A small class-conditioned image diffusion model, trained from scratch.
Model: 8.42M parameters, arch dit, layers 16, width 192.
Training: muon at rate 0.0036, 34900 steps, batches of 64.
Data: trained on dead-leaves pictures: piles of overlapping shapes, 145000 training examples, 15.4 epochs.
Rows from block 9 of a small class-conditioned image diffusion model, named by matrix and row number. Rows with one number belong to one neuron. Each number is 128 + 32 x the weight over its row's rms, rounded and kept within 0 to 255. All counts start at 0. Numbers have three digits each.
After each neuron's rows are labels from the 100 images, of 14976 (inputs lightly noised), where the neuron reaches its highest value: "strongest on" is what is common among them; "colour at peak" is the nearest of a few named colours to the mean colour under the peak. Only what is clearly more common there than usual is listed. The data: dead-leaves pictures: piles of overlapping shapes.
# fc1: MLP up (model.blocks.9.mlp.fc1.weight, 384x192), inputs 128-191
# fc2: MLP down (model.blocks.9.mlp.fc2.weight, 192x384, transposed), outputs 128-191

fc1.237:133121134195111074089095124139090151141157087123122099097119137108131163162151122154165178086182070105190089079202135135115149113215153162163121091140128090129124137127141126131178118160101132
fc2.237:141129137153129109135101107054127101147111116128183082113112120131112121104130131086145124161075117071181118134184115120120130136101143130148159107125111140107108163154239112103105128150162087
strongest on: large pieces; vivid; grey
colour at peak: red; black

fc1.284:118130149140109132139132121075111134148083141102199173131126140129177179138143131126159124125156148161107127113174136101130148084128138148144083165143112140107108119130213141170100110122182070
fc2.284:140138130100134064093157091095151170144129140151071144182121135079200179163154114135153218097096129146157120082062130123122137115146155092153123122160128120186110100150187135217135139139074129
strongest on: large pieces; shaded; warm; palette: earthy
colour at peak: brown

fc1.174:111114054061057108123132160181158085145127123136122150117127143096096136099064148128088070174118122082133085105142147138121139145214113141131163145141095058091126171108119136226106115116114138
fc2.174:080131147140131081168117139128108163100102110160097120173097119124139085192182122133097194074118111093100129120176118137106102138143122119119132129185125084125114156167087115003136107103083142
strongest on: large pieces; vivid
colour at peak: grey

fc1.197:113114093174071144075122129142115123027071116166134081148120101169208140147042106124135122132107098134156140118130127140115142118141197148094130113096131116157171152137133105120116123089096145
fc2.197:152086158122148155097080129093150147129136170143129116092135108103080056149149104116129098076130095104011024061129142128114101113120147159142067103154109150155145116145174095088101121139108063
strongest on: grey
colour at peak: grey

fc1.166:116149128112095130155081103205157194112139133160145092134087111115189149125093116166126124101144118125101086123082149122126139139118119134115085113141161128130152112071121117146140102095106104
fc2.166:139117141177109083141110109025098139138147102100128151122081127093138159116141114120130119169105165096120054094195146123103142125132136124111168160124148029140074144109189114109184134095139114
strongest on: warm
colour at peak: yellow

fc1.143:083145206091107101137146139123136143143156090116124143047156149120113146167134140126136096136111149141131108125109175117085116116126160156063094136144061115170137187164134126144115109169114057
fc2.143:108140098125140151160148128207161107117144108143118104084096130112179163154150127109155177109091133082163144124163122108128110151128129124107116092084160128118118123064133127163159167082143156
strongest on: vivid
colour at peak: grey

fc1.328:099100093098155137080128176144131183116145117103143106138124132136119152107137173162074125108106112169200133158168161113111094135118188077114190096087127112178115115149139087108099149079086183
fc2.328:094110131102147126153194142123135127077060146130129115149116095140107132123160150132108042121145128114127166141061124145118113086128107134132255184128125133092152135142148127209082114124100178
strongest on: grey
colour at peak: grey

fc1.351:106100118157082078128124202187153074093068134174143110064157125095091106146083137129122154118164165129147130093072137151184071149112143113137109114160080137119128167115091135192158124154114157
fc2.351:114096116136058055086136085092171054113071156112101124168074115097144174114111126125117077153072120154116131067119141109136146098121156125125106156190117103136167119153141091071108137098110176
strongest on: grey
colour at peak: pink

fc1.73:147139086076110086152120135147129230162116130107100150119152113132190245128129147087116069039111150104137128017220126146122128162157145121129224114115133113097093081137092116142118082118180169
fc2.73:148132164110077155097112144127128162170095099105143093108096106103082016133086114134135181149162101085090132150193137115134144115143138173130160164119090152195180153077114083097121149119226163
strongest on: shaded; large pieces; vivid
colour at peak: red

fc1.342:085141145104211141129110126119108177108135132151082147132109118123150103112109134121107095078165127056153086173248111124106126132154117131116180122148121045139155158172130115141055119141138072
fc2.342:105106143107169134131166129130092173148139124137144047140125110067118196125098128150133130115126099067108133139239105105154122122115142117137157080121088162153139022127134147127192130143134138
strongest on: grey
colour at peak: grey

fc1.288:090065122071117120147036060137110095116130122160157074140151168129081079073106136145165131144147112153157127144073136144114157110147124111150104225132130123125121158119145160113134123134154194
fc2.288:095111107133111136121199118191179078102105142128115096165087132101102134113136117121138089176064128042068049045095105141138118106110115084134069080180105108110170141178149147077108135111140122
strongest on: grey
colour at peak: grey

fc1.332:161124134159051162139130104192126119123129100111119114083132139156131108110133128111112122066141127149140154089108128105114120100184135120133104143171111090127121145150140142172135163145111104
fc2.332:142115146147095161107120152125104072194111115101127102112110125106162169122113124112125116161169128131139196108079127162146087150134143136171110139176152141137165147092166109098148133122148143
strongest on: grey; large pieces
colour at peak: white; pink

fc1.86:083106163153112145116170160120185131130119151181083128162169190081195165120181172180216126161124099154101136108150147119131148176086106103157183112131100157057147100167129143129161168096145151
fc2.86:154122170113079097122053137046097139074177116108173105123125102085108066171120119126155160111091112172135192059146133140108158125149134147117095180112123120179080145083126112103106092108157158
strongest on: vivid
colour at peak: red

fc1.304:160128057180160129119175085171124098212137154132122135135165124050144127129148116070162140093150184100092098101111113124168154151150035124189148130085114111123106121154129179129129176163121154
fc2.304:090136144193086113183168057077126199122082186115146100105142132081136125117193079057184131130155125111078127137116073134081148114165175173168152103137172122132128086156162053151111071126107041
strongest on: grey
colour at peak: grey; pink

fc1.228:160116113112078143150138092152135165105096094109179120153128152132160155118141133154136138049212098152085109080119113086147133156113092140115123129184150156100120118124214153101054123118170101
fc2.228:156133172139091162150115122005141066105129106138073155094101135091133157119135134158146201114148170078157143139187127088141112142112137154120158129146137154172115116159223121180146113100109114
strongest on: large pieces; shaded
colour at peak: green

fc1.52:155118136128175081136159118043108142106134124140083162117142140088118076138132124135139082140140130095143072089123136118146142117184138132133136147086108146129110086114170116041135138151090143
fc2.52:144150077131205086145135135179116137172126141154168112109137103138151143116163154122127115101071131122126083086133130022124179142126106120113135123045111127113114176185128169130149111150116113
strongest on: shaded; vivid
colour at peak: blue

fc1.3:102071125094139140124079136140077160116158094097153064122171127139110138098120150144146131131123059134208144149127126132118141090181095164141140168074187091136163078143127118100119118162085129
fc2.3:136111178149185144151086129148130134115086113107131076189163141127127147158131114137147095109174125153144119217146124108158132106149106181113140139092115133163110083175140117174135130118123069
strongest on: grey
colour at peak: grey

fc1.273:121154116163157115117130080144128122194175075118153192193112133081115138165153090128161128159135139101070105104100092125083156132080096135138118144163150156135128129105135135117126160107145092
fc2.273:130095121137128118091097141115128167197082132110165148108125117124114099134126108136105093116156115182016102062124143132117111108073117144114137150159113110130191132146164109112092114115130101
strongest on: grey
colour at peak: grey

fc1.163:111128159107073057136128085194118193167139166124149145128128105114110127139131149133132099130125100150137148176178155118168170148118102110137114149144145110126096067142090119229119116127104133
fc2.163:190162091104118035103118155085120195124159147162092133094158126130154135140117132133151148112116116131097158123175101129102104131138102076145178104115126143151113143150085142107114132141113194
strongest on: grey
colour at peak: grey

fc1.267:154123112169161178160128113105144044138092089159082102057107135077156170152118130163142121151054121078141132144066137105100120094188110120177097149150103092103169171091141156070134115123093095
fc2.267:124146121142181214139118138101176072121146101123060150141120118098140099091138127155110130109151160076144123124094131124115092122108155099120071056109121112158149077145186114105130167128136068
strongest on: vivid; small pieces
colour at peak: purple

fc1.361:179131121165067250129143125137121191170024127096099132138111130126136118148122154122115108190089114125176110132125166137154129121174135133129091163161153064123150136139109149154133134126065174
fc2.361:139133147133097131156077137033102062153120108133096110134114117145099148135130132108088206113112131105157078087187140173114133144129139138120174152132146143105118080154223104147133118096154127
strongest on: large pieces; vivid; warm
colour at peak: yellow

fc1.88:063088109150141104147175090131150098091158081172116099138121174133180104066141141153187082145107112153103104103128140156126157106151072080121145135088090116083118135116127153096164164112099193
fc2.88:189147178090077131081125120084134084126136112134128109128119124114110099144095100122108131033167114148149164000115137121122147090092130129111128167087143172152117164151169160086123148117117126
strongest on: shaded; pastel; grey
colour at peak: grey

fc1.350:122180119119098138137137114118122123103117195189114122113166147054118140068116187148149121136095095091137100096128152117079094173141078035128145136119123145080102110127138074139088167112116124
fc2.350:069117125121152147141148122093108142142149162117156181134153147077148133058132203153138146152117183081125091171143178122179075145172146210102117121114129139149115107066146209107101102135162136
strongest on: vivid
colour at peak: purple

fc1.157:087105140097115135075066119143109104108130128089112133109133128124089159102134173083155165053145141116139137151104177146108208118113135147076116216124168149108146114141152100149152162137160142
fc2.157:087120066134123114139092146111182124104148148126171143104138146124193119136148137154139064252078099091124117122118126132111103126122143104138074000122110129111158111146160136094100188111166150
strongest on: grey
colour at peak: grey

fc1.346:148131124130119039160171098038118129136098146129150154106112151154184130125150140095125042098185126160101079026158143169135127113175118128138167150066119100167121148128186159131129137129183183
fc2.346:106106145113134075136139137136121156145176167092167143145133153173073116106108120130106204205094136183123066091129135160123128111106099146105172125120145112103149120140134138162129140117233140
strongest on: shaded; pastel
colour at peak: grey

fc1.191:132134124103128138140091136165199087103148185115136223163095136097157137114113126155107133149151170062116038097054113143160143157132165118145168092120079170110118088091153097146174089090151065
fc2.191:108154134120086125082128122071135162147070135141176129118124109109086152138105135123178135096168157137126190192150128132134128103122180108138093137140122142176121118114180126136144136194125090
strongest on: grey
colour at peak: grey

fc1.135:142079153113199168093065161079122135088102129061126147100166162156131143120158138151107156059150162142115098080140117080077166164067158136131172108088122129147133124147110113159162093085166099
fc2.135:157160103088206142136156114166147126162141128161142129144151134135127070125165109121163128158113148099164126119110084160141125117133116120156103020153108143135142135185121100083153134138227063
strongest on: cool; vivid
colour at peak: blue; purple

fc1.282:192088126096095152080091121194140148110113171174128127190151201112088124046096071143142125130187126111149117116140096127162169138122128128123132176123189158098164096134150104140107127149103129
fc2.282:083133109116200141151137132188143154136152120149099136108149123158120123105173112149116119170130150163150143145129128136116124106070067133117134074143133145109098177172143111148104141124159062
strongest on: vivid
colour at peak: grey

fc1.112:112144105134085091118132133145131106201087100117014104104109149095131081152128149172124106161133105151100136161136130157152132121057117120131057087160117139103127111140157128225091124083063152
fc2.112:124103113155137147109154110154151079093081145118083134156108117117086188113174126116136126074111137168104139160177113173142102122081144138126098156163140087112115154069186108067119127115133081
strongest on: earthy
colour at peak: grey

fc1.116:124150095140147188129118137182164129118128088132055126139069121105133082128130128153129168171112130102153102122116151086120130115113110105131128101160120101115137142158138127105106110057096095
fc2.116:145144123161119086137173149113092134176132111145105098149113108075122078139156096111128121091112143073167149207159127151144105137089113123107156125188104156136101221078137141151057098167100097
strongest on: cool
colour at peak: cyan

fc1.219:126127066152144104154188115129095135122129172114092126131122105124131149166089174115173123127174077114121141132112112120125108129130103064075119179175093155070197114102130106128099157101142107
fc2.219:106119095155174202129093120102115154117145140117186144112138126137126116165114165075183118117097110140189168192094076133120078091150137141068113088108140098134180081225102151141146124113159152
strongest on: vivid
colour at peak: blue; purple

fc1.27:070027091161126166105153081084101166100085058099092146173134136146216118100086089135138109171107134151084093127153113139111142082132159126068158076130094100142114112163116155102154119102087150
fc2.27:193118148122081185100108103120164127111100139144183091093110097114083066104134127161129078169116098131021140014127145126131126103085123115090121098095125139151147160110183096093156132110114125
strongest on: grey
colour at peak: grey

fc1.354:175160069111158125098124101126168141084166139130153167098090132071111116103136125152173125133115076087140142114086179116184158096114155165107071136134190152081107125114117158126169103158135156
fc2.354:155086187092091123157101083063154141145176150121132087148115103075116116093138140137176157139152142096125153089096186117106150134145123085098116183125164143175100158139103131096090141141158178
strongest on: vivid
colour at peak: grey

fc1.133:081078150133116136138101094114084132128093108222113133122128118166153111061055128115103106135126183126084106105143085137150159145094115094111148111125129095191129116125126191133097121080107081
fc2.133:119168125112119116072116102096116109084190112085144149136145113153133140081073117123072112155127115116110127080109137122111235088156138120117100145136153164081163121161129077069147150082132134
strongest on: cool; grey
colour at peak: grey